config.yaml
train_examples: 39062
win_length: 512
encoder_norm: "groupnorm"
encoder_avg_pool_shortcut: false
encoder_widths: [64, 96, 144]
decoder_norm: "batchnorm"
decoder_attention: true
residual_init: "none"
eps: 1e-08
precondition_frequency: 10
epochs: 19.3
final_lr_fraction: 0.01
Rows from block 3 of the decoder of a small spectrogram autoencoder, named by matrix and row number. Rows with one number belong to one channel. Each number is 500 + 25 x the weight over its row's rms, rounded and kept within 0 to 999. All counts start at 0. Numbers have three digits each. After the name is the row's rms in percent of the matrix's.
After each channel's rows are labels from the 100 clips, of 14976, where the channel reaches its highest value: "top examples" is what is common among them. Only what is clearly more common there than usual is listed. The data: synthesised imitations of 52 everyday sounds, one a clip.
# convs0: first 3x3 conv (decoder.decb.0.0.convs.0.weight, 96x96x3x3, each kernel summed), inputs 0-95
# convs1: second 3x3 conv (decoder.decb.0.0.convs.1.weight, 96x96x3x3, transposed, each kernel summed), outputs 0-95

convs0.54 103:499494519534497469463475433511496488447492518490536442495514464496527482503514529478500485497479515515548475530462499521499483474508501519526496498421507464508482551523541497454478480479481537523513507496480493502481548498479485530500496482488509487513513506521481497520508466497465535486
convs1.54 114:522530505439533515492488524538518482537481489534470455498501510498433511505493546543498528485521507489513493472499518471500537503515486531489484498532481549507507470513473483498529521502573505514475495509511492483507472499495486436474501539479485502513519543499473528490492499499480543529
top examples: siren; signals

convs0.78 136:490517475509451476494497514462514482487487505494514532511496491476467498497507508441509486508504497489479506511497482482500497538481466482482432478496463518486482478435542485520470450532454529512474487468493457565524478523489512508480469511543493493461474510477525467513501521490507469496
convs1.78 125:495503538481526508479493473553482497518517488538490517519524498486549500480511531571503509494502471492516546500484504521497484531503534559517510504475498476517540509489493500531510532477532448482544517519490519432508481511526492514533512524466504526513489530510561510517500473516473499489
top examples: phone ringing; signals

convs0.17 092:468560493502521499491508488544481485502489491485522475509518497510522501537545514491492504544466443502542498540509541492499473522504523519498575519506481474478489493480509495476498512489459469454495477483504480560512500476536477468520513489495500478487475476529433510484505484483488526510
convs1.17 090:496463492491502531555479492485499496502502505516456481520523506535498501515483500500505547505500532507518457473484519496504491490508471504506472497496518518520493517524495511514512477488552543510487504465488516408494478508475488453493475489545521482575501537463469542474494521525512521531
top examples: household

convs0.27 152:525466497523509473479462470493497434495506509492542514530511497498517542465503452495512506511533528498477572516519489517511490514505505475502488508533540515519476504488500446460504512498512500481531513508509474491497464546504514504515493523476493490496529512468496404462503515489512532493
convs1.27 117:506511458500492464500537492501517527524512489524456493425466499496489419490486551508488491532477487507518477480478494468476495499497483482496532497474486489463521478517495494527496481485498528513467521497540510509533510504523507509470472496496465483452480546533513557504510507527484461469
top examples: machines and effects; laser zap

convs0.15 102:501513507522606507506511520488470530500482477498447535514512524526494501489517511461499507527499505497480498484510507464516502535489520516484535521467520500515485503506470498489462488487484486528491500523508456536530513474497509497502521477445481458459485501504426519458473519477490515520
convs1.15 095:479491505461481480478504520488529492537498567493545494491479517472422503538486501530490525499499500507514476494477497460451542486503449515491480522539485503520513491508526472512521482482514508483483517474501527504430455500472494497470498485526468511525477485504490521518536504524471516461
top examples: people; crying baby

convs0.91 098:500483512482500516531556452515480487496507513474509493491457496500507499489494508471490478475473523499483506507531474494481493559483501402479522494518502469483450513495494495494516479480504488517483463531488486518495463535501510517545470564515495499502547512547508502531480463480512529516
convs1.91 108:491513472486492510528448539500491521521470480508492519507541495513506511499502472543499526498495507499498493503468498484507522500499500567563509500527482523481511484507494501519455535502504476471506509480523517500480505423500497499490527473475469554491466500520511528486558580488494477479
top examples: crying baby; people

convs0.55 105:489446476502516509494513498455484438455483529461464516500492470488495514508485468482494436475496486478481473525461505464515487505509500487524529505465486508500531491491500487463537512433477460530527501469530482497531497489488515528509471496505477496432487504489470489490515470511477518479
convs1.55 088:503554505487489511489516477498523535497501476489552512498510495510470494417542545479523535482505506483489503475552481542485521485483553513473453513519499525493494496514483493520469507525534562517461507509496514518464506474512492483480487526480497518543509493502470489488494543465515517481
top examples: signals; siren

convs0.19 100:488497505497485495506520460484481482550486519464529460506456455513438517532465529479478463473489468526541482535484546494508489507467436510515495512481493502516516491502462516520512490502536512492526502502489451511513486491494493500520457497492464493529479518439498503496526441513494495506
convs1.19 124:502507470520482505480504475500509480461534482538500482496482560461559478482544497499530493489519494468495544483506497536514517493517550467509467514535442490513523540510551490474511501496463459496491491505485571467505468487505479532504543502522512473477504490509492511504473504501504505468
top examples: laser zap; bird chirping

convs0.76 075:492478494475511502469494498482530524484503501460495535515480490452496535503505538510522445519540519464526506514484431484543529518476488521498512514493525502520527501523459512503481474461498487534500514517509507539515444538467473544509507480566520493457484474537502509499483493498511486496
convs1.76 071:512489480520506487515535522495512463517465524503509467481571500497501477512487490480475547480490515529494465519510510487438450506505481475534531523503487456493475508463508466542515565506475495504496502484501478496528502493501520439514485469506455490498508493486495462471528539522516521471
top examples: clipping; text has "clipped"

convs0.6 102:518465498484504554480518515503446479473496474507523488500530527508482484513471515460507461490499459536505475510518460510485519525520435488492479487464446498513505521480510507530524512522495493489526485522491496512501486554503526505512498467499501469546526516512484535457551536526546467485
convs1.6 131:502509507512482519528468523537545503495512529522494497506487470478528501492514479556521496532514517499520522472491505537506513527477623476504499497531475480464509495526508487473515507501492480487521514480495494494525445485511473475513543508508495513465496506530489462511506473469449488499
top examples: siren; laser zap

convs0.65 098:529481532515493542490514493543527542497488481493499480453483453507510439491496471473459496453505477532511522517531501536509503461491527475495512463500478467504520538477488510503511511498507469517494479537436496544519505527475494524527493486458527556509517508472499486481491511469507484473
convs1.65 102:475503477530522499499477501443515482500514519503495495533489506548479526497500532516551503513501510490515490447470527477447527536496468513495471515489523539471494449506530501502497468483498500462484515496527544510490472508516516485456513485505507464520487515519531528517504519524550508579
top examples: household; mains hum; group: signals

convs0.26 059:536465527492506462481427506517476536514521510494473497496543450487493498499487495538542572510543507509500512474509540466508468533486542501489510507500529475503560503496508508500486490503517444495479520516497513471517499520473534507519501511534519483488468529503495505506504491518439481496
convs1.26 067:492499484483498537518508503477538470460469511558502535495515542524480491525511510493498521511462502549527428495524482465491530500497471464507505493478510533468480503514499507524502477508483538482496479441493515503520527487548481498483517493535489506531513498470435521471475531495503532525
top examples: signals

convs0.56 094:512469496541539506527500495533525535471524494491497468471510489488520480541470494546512546541519508498527520492549476527512488503454515480488481505563525487478502507511514470511455505538455520492484459529469462509478526533466500468516517490539490499521470515474491482505484512468482520514
convs1.56 095:504508526482502500505500510482463509536473525573475529518484509503474516468489472496474527495459509511451484483529522473446473521526487479521512540493497474513487504524518522514512498466557500462508531464522570511501490472513523504495493529500542533501482507491532551489513508500501522462
top examples: household; knocking; signals

convs0.42 073:460473515508480520481470508480505504457507533489517538528498498512526496528463504470508493499542507529524471533516494475524476526496490483504556527481438496515484516473510506525490505475476468524479480498498458517576517500521516512514515449499476509491489524464514500500488518541508533434
convs1.42 058:514493562474533471478474476508494521550474468480526470520538505465515502492489489525495490504491512483502565468484497522486512498506501531486525495485535475462497480554531478479491537472520519496540502522487507551433463504512530513534503515475533477492483491475472494491464471489507503514
top examples: clipping; text has "clipped"; nature

convs0.40 104:526504505427503498492494530487511498528533493516496474517541475513444503528485498466507486529465523515533507487475486525497496503481494503464481495458538510530515508481444508529513513480554515501538489504506555524501515483518486506492472472457510451537510464471523523527505477475536506473
convs1.40 109:482469492554486508511480519497505497487507515507499497506493530503576503483529471529498537478494543502481512484518509491499497512503557502491508520511486537480508494539511527466505480509426462516436511501504454480498490476501469488513546488528494529463484523540473460490509472533466509500
top examples: laser zap; bird chirping

convs0.72 094:512506511493512485509464491502488525462501497514475498518558510494424504522506493443481509532506500473501497469511504449525513529475513500480477515560518503566547491502450499537476474467499488461519515526510517510514528513509492494523515508494489515506456475536500504518478477543536477487
convs1.72 104:472528518490483536488504498494505494532492539534497532493495463513575497485492465531505541488500529501474512492508455532468490493518485471535479457492545502431514457495484506531524495499505494523524486481490497461498467494500480487498530512524514485556533460499482498465491508462467513528
top examples: signals; beeping

convs0.75 091:513519489476514512479524494491487502544511507445491538502496481497530480507561484532435494490496485523494540476481489500506524497524471515494550510452471482549516504489414497471496501485501504471463513507501486480475486496501470527522458496531507479535480490549500492506465492481478525495
convs1.75 100:532476487547472498511497519485502514496470523554490473489495529494451494559472455488542511496505479496507481513521515469460478507479525484505514488524539526482505504516521487479492479497500470516535496529483514539520510520493517500455578489458453544477492485471516527518522480470518514512
top examples: crying baby; people

convs0.32 068:526469484492478507498449479459468484475519528486491490494475497491463515502492530521520526491513511520457470483447489520482521443495491499524510449497460519494512511509491488485556470565480516480484528488524490490518473473491526541495507486440502488449488478506452511492489500503484528522
convs1.32 079:463524499476487558513562510484486506509482500465498528484497480532494495484485474481466467499496491473479492504524530502494481533492524501512489593504510492538502437484490495472503539456531474524517479467489502523504538487489521483476468519521503533480532490490523491509513463466514532522
top examples: animals; mains hum; meowing

convs0.60 106:467469489498502533493485494500460495524537512505496543476461456488520562433471503506463472519521535510485494506506479499489482467478492487508497495505464477520520443472522491507495539519517522531496551478470491480504511502594527494513526534476507488497509499486519509475513511498493506498
convs1.60 093:503492457515528467498560501490558492493479504516473478589509426517524467512513519492514505492443501523515496483544504504479527487504502506491501475523521488496491494515506451501486469500488499478456454482557486496491524513458479505481513473507494525537491482507478514511502506503485491522
top examples: nature; water drop

convs0.85 055:488523537518485525478498493486486513495568519463496532507504498515517472496531543477539488476479534484491469514554518482535476492454535484484484487511502487524441495497538497488443498512480525495506485494486490511515470567522468525535524502515519478479518505547462484480511470497492495475
convs1.85 074:518477453504499469502524498544523496510435509540478513496522525513537496512496436512496544474493528537507490474506530494465511462524464508507473489503531516480524469528512479472495475495514506493509470455486498488509512509519521470493483517493514561546463542460487547507477500481509499475
top examples: knocking; laser zap

convs0.86 087:525495480481498544510472523495488472480477557465523509499492489493480501514478521495487463485487516475469476502539498534483507529571526430491533484515492486493512513495519488492491533460506486521497495548504498496471451507509465514524447507523497503510522526555478501513536489478552477518
convs1.86 116:483496520505518469491489484536509496546514524559492502512506513515524502485514494502513504515473534500498537488497492460496505497361480527534485529495525458501502459504483498491550492490509506464500505488504525519497479488498492508494539481499504515504493492494537505496454546520497527484
top examples: signals; siren; meowing

convs0.48 120:473511520493490508465470498502493491468495518476500525511454485479470513496491486505489508485460495481516529504483520470494499514511515436509570555499465476505510486488495498485550503499511502460505519476523490506506499519502495502556505523547468472436518536535446490474481520524538527465
convs1.48 107:499500443498494495519545502494505515552487482511495470494532543516530500511512511492499507513545498508478510508504495528526488476513466557462472474484535519495510511502477461526425486486476523503512499518495516502486486512482503505460503464508534552571501469447518523501479503483471494532
top examples: crying baby; signals

convs0.92 078:500489494512474494522482539465504495512490533468474552478503470476479498527571479497471485473490512483520500550484531446475451507477496525486497491511496509518469498529530508534462492486494521517539477489486504546508456539498473494476500521520488521486552477481497490542490506492471484449
convs1.92 073:512498533484527505448499460489496494505506487539489479505500503517527504476453497502451523501504553484507504479472469515477537530501519511487502549492508517502536505488472525522505523475513471515440503532500482479549536519512467487513543518523512528550446501511547535492497496525507530534
top examples: clipping; text has "clipped"

convs0.10 101:485509499483476497559534481499517493514489514489470512508523524463441508483537549451476460490486497517518490494518480496520497511497482504506522498493462474519502497468505491514465481526498549488503501504519549485482477505525496546526507503529454476473483574507497477519439481488537475474
convs1.10 112:529482514511516525415499511515505499497498491481528492508480485523559501539486478509506515508499506482489508509506504522478488492503544479503514503523519534510491464527528543521508538492479463528525499510497439534529514525506495443525519546494530531521524469471520570494512493520467508513
top examples: mains hum; signals

convs0.11 101:495514499517533508496506537489458500499460489488451533500538475492535487485504485479492488485487496493505509482491471453494542453483454492477460486530502511504503499481492480498500490517511511501494497501495455478506550505523494546493509445468487511499544493506578498486512490545512503582
convs1.11 102:541498495472478488482471481480500471480522549503498485509478507491463513481512463524498542511502526493479503526531495518484436490516470492511541529469504527512507499495486518490515514458500485493470499536511535570478504507486501524516514504516454502490471505511474466529496506512495509396
top examples: mains hum

convs0.22 118:523510489510495461480492562462492521521462465494485464511543518527491496510540495469501505523538492528485487481482503533517516460479483570471464502509488551463492505507495509517520507549467515486493477473499511520476490489512483518441519478483516529536479476490521508494506531498474453469
convs1.22 110:506499525502492504528511466538477512500508532529504481499468507490522492464493484539520513503469515487553502490509474457461491531519510436527543502497489428525525455487538493522489464485521448486490499491501489487501514523503496485536493539478501518465527529500492506505429495519498537514
top examples: animals; signals; siren

convs0.53 079:520473499455464494504521516472503520467487534497504527492521463491431514543513514491485480489508509536484513454510490512486480499494451528542532493470512499507515481529523501482509478541446441481503488461509466518474450513492496498477536475491528476482458491521521537511517490465483489498
convs1.53 073:480532501528476525507476512521501494513559522490483498491487499498511483462507497528505488473499522493507462519459522478468524462491508505485484507566470518498486542495457513516488523463533540499509520529499581468512482485509440513508468514528507471506508499520500446501520526490532524533
top examples: clipping; text has "clipped"

convs0.35 083:473522504499502467475487505494467463470516557514523467563480485504495479495485530491479518491506414526481520566524491498454502503492503512507507542493499468528530499481493490554466515529474472475515485475501476511491497461543496463484495518518515475504476509482465523517508498493512515473
convs1.35 092:502559436485567490509493478504503530510488479502511498430497529483494498485493513460505512456495518527491507483470558458502508496505494542498531495506499516491526498476515529470507472493495525534479499519500497545480468526480491509497536436462483528507501509505485480492496507490535512550
top examples: clipping; text has "clipped"; mains hum

convs0.89 094:528496498499533492500473483490513498535506516566525441488515500514474507487499518494488505534513558502520566489470516483511482471468507522473475567453518501521515508526527504505543485498508501479502524498496498502488510461485496494479498489460526468505484483490481507512449566553487494494
convs1.89 093:475512536509489488505495515513477508471544519472500540509491491482499514509486488522507502499494490510501435536515464473506516500589516473519543484499490493479486472475474489511413527476515486502502484499508504497492512507519500494481511517523486554456495529506512526505576470466511516500
top examples: crying baby; people

convs0.63 083:521501483528518510509491479431488513521488547482518520462493480452535478509515462472476492469524502484460518553517510523491462506451542489491499481504459499479475491518528535477439474520523497531481473510502472523520476522495487488461518509535501540502534510496464497493492515515479465503
convs1.63 090:481517519453458470470459503535521487472475469525475495500529532497471487473501495535507514456471508516496494454504427465529519529501488499502541518486545478498502522474507464526510510473520487460515499451491527483488517520494498505516523521512515543510490507507561465508478516520510537489
top examples: signals; car horn

convs0.0 097:516455503506535459488525519455494491512476541500460512494502482492478501498484481461472508508535520476464480531506544478494486442537502488528482508471490485517486475488566484527533526517482506488485477496475465538506458510466485509445500526516490499470506516452491489500483549491468509482
convs1.0 094:509538503531484485506473495474521520476536431518519533511506497507537481492522510519486530488473526477524485502500469514503481496470576481494509520529517498454504525536504501466472483504497534490490501498491574478516521494540492503484529487485473455503506499483485487491523419480509519498
top examples: laser zap; bird chirping

convs0.58 095:478449456492487475490492511486490524517491531495512486525489455526471556482485510517507506515469471528486512495505550453499534474484536483485498515486480515535505486524505496534505509487505471505496532444546422511532498518488503501483468443493498529467484467491498492520484473503458497482
convs1.58 092:468504536499480535458507472529524489488506503490509499480517493504547471500504529472513490529492491481494490555487510541495415513501477517502519482501515468487480518480482492501487504512494489495510488544481594470513519492508472533519513549488497456513489474513461499491477545494523462495
top examples: nature; water drop

convs0.52 110:486469511441466497465489493489479537478500531481499535487524461543507492516490513452490488503462497503483508516469538474507479522482511484451499487439542519514472467495470509530501521504548541449521473509488503507484498450507493530465471508477491505514503483475536504491451494483499487477
convs1.52 132:528493521498530487535524482529516511455513502471501481508517593458478509508518517504523519503515482473515520510539492495533495507510479514508505516534439505511499507504491486494499455539416447537506510506512495457499492533500499498517529492522504478467522528538505483491518507479537489502
top examples: laser zap

convs0.29 091:507490492517441519483458487517506515511465506473487480505530497511511504561484542495476463489514431523529511522489514554503512466472515482487501477523515458516519523508527488524509542516477558483483509485502498492505471483496453518506491515466464457472458518496462472471492474485512501493
convs1.29 121:487512501460509494540506484499499472516544492523473463495469500497407493426510488518513512500505556460531499482528485470515538509499443519500514502450508541498495485476512512511486485503519501539497494525493492475525513503504528462490476506496509513538560511493508525495504532515504482507
top examples: animals

convs0.62 084:454525512546486513528480495482512472489468445507526517602499546502508476458497502522513490530527541489536517510501483521520512472496516473478511480538496505485513512505505484493488548512513508515498476526488486499485501510474486520521502522480494501494534478494493448483493513518521429469
convs1.62 101:520483507455519485521476525521516512493481517541476513395522474530501489540482497515487528494482512526487468464490511478434505515499510504508519496490529494526477514503517520501497478492487485481502541444524517491520484505564507473496519481540495506517481517472508527488502500492499552540
top examples: laser zap; water drop

convs0.13 176:503460461508513493491526468499506548509527511507483477521466443483518555442503504473489487537527505539495515500506482492498481477499504488509516483509489488506534401509537471538490497527519490514474535495503498486528550494505474504482498473475491530499508473495509471520517494517460456486
convs1.13 098:525485523495492504490447519510488473508502503492516487470526529518479460454484454519502516480492514484510526517489504482487527512503478495515508514497538535473504593482463514455521508457485529491501483490529486510474485519474529504513517527483500459498505538488507501474498461458548557537
top examples: laser zap

convs0.3 096:539517485491502444466511468489516532479525517450517492479474453501496506519517478462465466535498454449503480520491508518486497466468498525502463473472449475497463495514482512509464454493495499497494517485500456493542444523490501527492530488535508491483495499502473499472463462496519509497
convs1.3 090:520477494542496521528487498472474450534542495494493470505481539503508479461517526543514489514500499494514500506494485473517509490502520480483498486502526499483494493516486533491524456555463495514500463496483549446478541516490469489516423528514512499516475507503502489534450542461521464492
top examples: mains hum

convs0.21 082:572514501487491539480488490486493498521459493475488534467490543511505485493483465503499479397535510496493499544464492550499508475514471502519497476452531521501449492514448502523486513458457472508496482499492492489499491492497478529492473494495536512483488493485515501518473496525500520509
convs1.21 074:464493526523528473507516512491520531493514528518463546520478480487504504512531478488460495516532523486478471492524486474417508528485504529506472527496469506492495539512566485534501491502542490513495500436506499485523443495508505481503551491526483465498458519510516503502533519492522516485
top examples: clipping; text has "clipped"

convs0.45 104:530504495563455533494483498513456459499488513472467503528487465503454498466512464513463488497501499486500497491480499473482504497493478473502481481465452506511527493495484485472521486560407532509496516516509519536476509496530529520485501502515505518494482501447494522524514452513504521491
convs1.45 093:495477533467559506488516495483557513497517508479517527502498514500520476538472516501497478470510492489515479507515519505480502499502488531488489539540507482501524524470500463465493532470574470500480499455491502532520475491505495541500554465479480483496479466554512476452499535509523516538
top examples: animals; mains hum

convs0.20 091:527518499536506476495476530449505505520531473531467517499556500515484497494513492484514505500551496514536492504501508500536516459552475568517505455535491535471529505467494512538479514496486492477519496475500513517474523493497504494471554473526488494488475473499459514494517474449450490507
convs1.20 102:488505513473478512522518466526498477475478500509520493514449510482502498485507523491470518509461549533505516509485499489482502523453518462488514539483505454498488472510539488496540485496487541508462531517493500478517502489508481483509486506483526568532515525515502510500406554545499517487
top examples: signals; siren

convs0.93 078:482496477487454508489517521473515516476498494486492474491543419516476504532503488472516479515502497500552509512474533517479533547472540480463493488460545536520430503499493493479478474533492456485488467492511497499484472513483493552514482500509487470501491523483476523484476485480487492462
convs1.93 079:483516459489496512509510470525477500537503550457532474496471544516563499499506536516515514465489520486485501507554515536529498474514441514509482486524474468541518497504456539474523480488487551534525520517489515492527509500477489495505506521492535502509484477524457451471513531492491500500
top examples: machines and effects; laser zap

convs0.57 102:500491515445510467484507502472512492453480504506466514483517475517483497500487495499498494495490521515473509498491539474481461502571500545545455479440495517490520516482470507505560490529537485464506496470487521507502508477507483531476449541482470490481500458479503516517549495545487496501
convs1.57 082:486504469537475516559492501451465496474518484497503519517479521491505513511527477510471538497511483515467473476514443502499534509471557497496510470502463565534511511517495498459539515504497535547478504537512522554498521512491523519484530450500493511524509506472498507491527489469526521493
top examples: animals; meowing; siren

convs0.43 080:487451497531497534484528490495471519495507494518496487469495462480526444528470491468519474536492472514502541500508468539519509491496532487512468504525484518482522501459480499496550505485455473512509475537451453479523521513473477507475526493529519558523480513490550489453493497472496492510
convs1.43 107:511500489455473472527450507480516493511504497470465500509525547491487501509492471552467505501516505472469469477505525483473512518500457500487492514489526491530489560502517454498491491519577520476488518452501556466489485482508518487506487491524499435517514495492475548523521507503522521499
top examples: household; knocking; ball bouncing

convs0.46 113:461472493513530480516484488501463523530514514509489499525450469507524487487486487477470459471512515519473521509490516523507529459481502498492527512540524493508560485447549503502491515473493523485503474517588495502490500533471525480528504553456473478480485524476487507473510501511516504467
convs1.46 101:478492466492488512490540540523547497479495468517518492486545505514473553525507497510515553479446519546524477505487493482450458521502512505493522492491506503452474509506476460481491507493544510500488504459418487512494525475482484504493510479503539490543474472497517492504505496461482495479
top examples: nature; water drop